From a checkpoint of a small contrastive image-text model.
Model: 9.92M parameters, 40-pixel images, encoder arch squeezenet, encoder activation celu, encoder depths [2, 5, 5], encoder widths [96, 192, 384], text encoder width 256, text encoder layers 8, text encoder activation gelu.
Rows from block 2 of the image encoder of a small contrastive image-text model, named by matrix and row number. Rows with one number belong to one channel. Each number is 128 + 32 x the weight over its row's rms, rounded and kept within 0 to 255. All counts start at 0. Numbers have three digits each. After the name is the row's rms in percent of the matrix's.
After each channel's rows are labels from the 100 images, of 14848, where the channel reaches its highest value: "responds to" is what is common among them. Only what is clearly more common there than usual is listed. The data: numbers of one to four digits printed on busy colour backdrops. In brackets: how many of the 100.
# sq0: squeeze pointwise conv (encoder.blocks.2.sq.0.weight, 48x96x1x1), inputs 0-95
# e10: expand pointwise conv (encoder.blocks.2.e1.0.weight, 96x48x1x1, transposed), outputs 0-95
# e30: expand 3x3 conv (encoder.blocks.2.e3.0.weight, 96x48x3x3, transposed, each kernel summed), outputs 0-95

sq0.37 096:127108126147138082099142123124119118145157126128162094095130137142128132146141130131099129099194172132163169199148113099142122099133104085146089140148118074100088091162100111132097117132138201104187119180152138171071104185192211131129188085084106125103121106137096107106147141202113166065
e10.37 081:120137083109139174178131088141065135110111129174148125166112137067115150124109151120132147090067098150142154132164148091113184148118124117145102202173189137112076148197071131072126162140096096144070138123074122172061169150115098133129145153155184110113162085167145125128123138128161104164
e30.37 083:119135120071121078101125124152088165143092159110122131135081123183134124060168134165112104160123103131151062154119157173123112115171136078133148128164134142110143128119152149123186098202144065151107156110134114146124159066158160171125176152188160065145188093089139128172087133118108070171
responds to: black ink (33); red ink (28)

sq0.15 106:109114118140137147116131130108130150120116091118098140115133129112142135150112131175096105140113113154151121145106157117151146125135125156126144130093112183058089069185072082045082101107123208153150119121091078098113085159148159180082187138135094123152170124092150145080081138222128143058
e10.15 102:114103109066140108160148142140073156093170110108221130073077114121103143081151173101132114147110166084152137136128128136109127094164099072168127154109177105088076143164130128070100114133078171187105173068121114109074094100131140154099117074145082135173132152157104160139110149111094157135
e30.15 103:120142190135122121095122139165106162122136204124154097093063094130183085063111143153176152134137170138105082181150116153126115129110142085128114145133087160122103181118144093091118102195131100128096124167121084126126149110149070135082068189097142118069109094150058147113105116110066134135
responds to: red ink (50)

sq0.42 098:124170108167134166100116112154107133118087146145071139086097123118153110096094130136145120149149122140129102122148151152161153100175115102120106057152097146130111140187155089135165133218133085100156086130145095098130133119109090139148059115151096122108083255180081080127173098118112107104
e10.42 099:109167126130158136065145183158126148129083087070063157095136076161116139142073112153109131151133139123152132108112113090143135157173137077082147132098129169155162111109140099170125172158161141039112101156118073137142103145123177112156155142103103125160077126138159152199115182134042115108
e30.42 110:093132103140161117083127139133150161088163091136148129155109128060130062077131107138074119097137169194134100107090095125127125168132046086160085116116091117093131134153060102075162079169176107118137147127107100172147086153135091136120161132095091133091147102133096077104160069108072101134
responds to: red ink (43); black ink (37)

sq0.5 098:170120144149125155157095155158105097143127078134131136116181181161153130133141163158135159162129109140172099156139159123164184092150134151187137104099118168111145082163065141133142141153172165167162100172138102137155103146108172138066219180148154097135174142094127166069102158205110107118
e10.5 110:109118117065071151151160132131122121106145148151169144123110110141101134121159161073127192118079136158127145089095120104116158151116076167193196120146158098135071105168103076070085094153097208142076143136078084126094122114086082146108146123126132140117159077080131137162140126153123097070
e30.5 080:124101134107098080128118101118065138100096103151141091159170104141133147066106133157123149091094101120072071148157114177136158160110124103147125171108086172098075168103082061105154058169130135135071110146092090142098111120150085095090106179148089123102085094132077071074135142133135140100
responds to: red ink (53)

sq0.11 101:090155110148141123155142106122101086128105098081108092120114118103116138102132112138156131147097096084127126140122122145119149139143152095136102036128127103175091175088153217146082123136182146108121153122065077111123162059048111112092104152118139114098126145098112106170128104075090130234
e10.11 090:120128157081160101094071113074206135125100134100150108096183142089115146156153061191126120134137085147143133130127133163148081080102117094105164069084096182115140088079127080127101129140136139139155152146156112145110129101094154123086187108098141126195164142091042166129142154098133152132
e30.11 107:162140102088152153111148172143098145157153088107104107119107111151095053093146137165080095148135144115106097066108167078152113159140156132077083094147171156117161152094105162101133161121131134127202134040199142073101133105115107117099139146093128145181086187102110173163127099097110164129
responds to: red ink (86)

sq0.23 114:114148087145136136105114115088110146146113097096092136122146128130133104104122165118185167142104129142128103150161147109104133135159098117128137085168139159181169177157136218166154104162191099119208143113121077069139173082059103153132075132142142151134102169145089063136112094077104138197
e10.23 107:088061147122146121116109180155126159161143144170167094145176091140117115111150067166171102152163142146134126117106172109189143151158101124123120148140087162157133098117177160121084135129118156132161109115183152136155093108158172104085205152116130059189112141096095222120094140147091086107
e30.23 097:057123083121175155045157139099164116165145088080126104062099124117131092119155121152094093127113124116112066100088121102123108140094069186104097103103114154135126084109096091091136079156199165063146120121139157087090121129140126143132179130108112131117112183068172109143112085137108143094
responds to: red ink (80)

sq0.41 097:168160139089093121139136123142126147137138143113127113120126189120107185139155111126122132149124074110124120100134149149152134141100115133139113138131128132129136147134180173171119186126152083083175184210130114145132139139096159140127165222252095146154152123124180131194098177150191114162
e10.41 109:086145186153117141152107102145094111066182151112134171104130145139177098131098136106164167093110179154137092083164083140142134189087096134136167091162079110188143159164139125165168124094135144105142073122168154143139104149072083100074141192107153145106119126087120162165088146180082094133
e30.41 089:133107099123075164143083096086061051153109147115097092138183102113084154113137124156080122114106092091097143113090125150151108140122129080072150137088136106152102156091128078109143104059113158098100091050089105089130101163166172085085122134144124135178096100134114138086091077095149122102
responds to: red ink (50); blue ink (31)

sq0.21 102:125123154126076145143125120104141127087138087136133161121105115106111168130147087124140078108113139093089114099169116156137129150131124111099155121138120074109054125100170151058095173139076109094084170185089158186180122110063095068127138157196094129109133113109111132188091193104183114164
e10.21 092:154168210170135107168086128111129083119121113100110124132090169128218093176074087176152133132131168127139102147152141118135151141095132115118089120151126126174144160121179158131199158078204145067146064127122106112178091148148110089104099181142131172111103130123137088115154128132158148170
e30.21 092:155182145162125171127139151105141115134134147071089115144154131107112199158137153125117113114107131093128158122126152091128136118072204100126118148074170132153126147160128125129075129105074184088138074062087127061150049116140203106153061114123154097136099081155123179114087106115141140124
responds to: red ink (35); black ink (25); blue ink (25)

sq0.45 090:197199128119146157167174130121122150142103127131103114140131163131156148150125179146208134169118149152170125171155167074099152144115099150143169143149111127161156147125185220152114163155169108105179159143132121115158167131115140180118090161118101121150123172132117092177161140131185117219
e10.45 095:125065170103163139116149167090145110115183092134128164122161086167150061123126093127163132111136154191166069080124122124202171159103106180136140100169071154158137141125135142139129171083135160150122127114128125167089091112093095078086188115126077083125133134101096171123117125145113065078
e30.45 100:099114105137075163122089111064099025139105155105106141119178129086091160115092112180070091094106119099085126107087085145152119136085118086079124117106101144137119126091158098110166074100120158109041142086113127134125113149174132108117148118090132157154096094134111068112134062098124120091
responds to: red ink (80)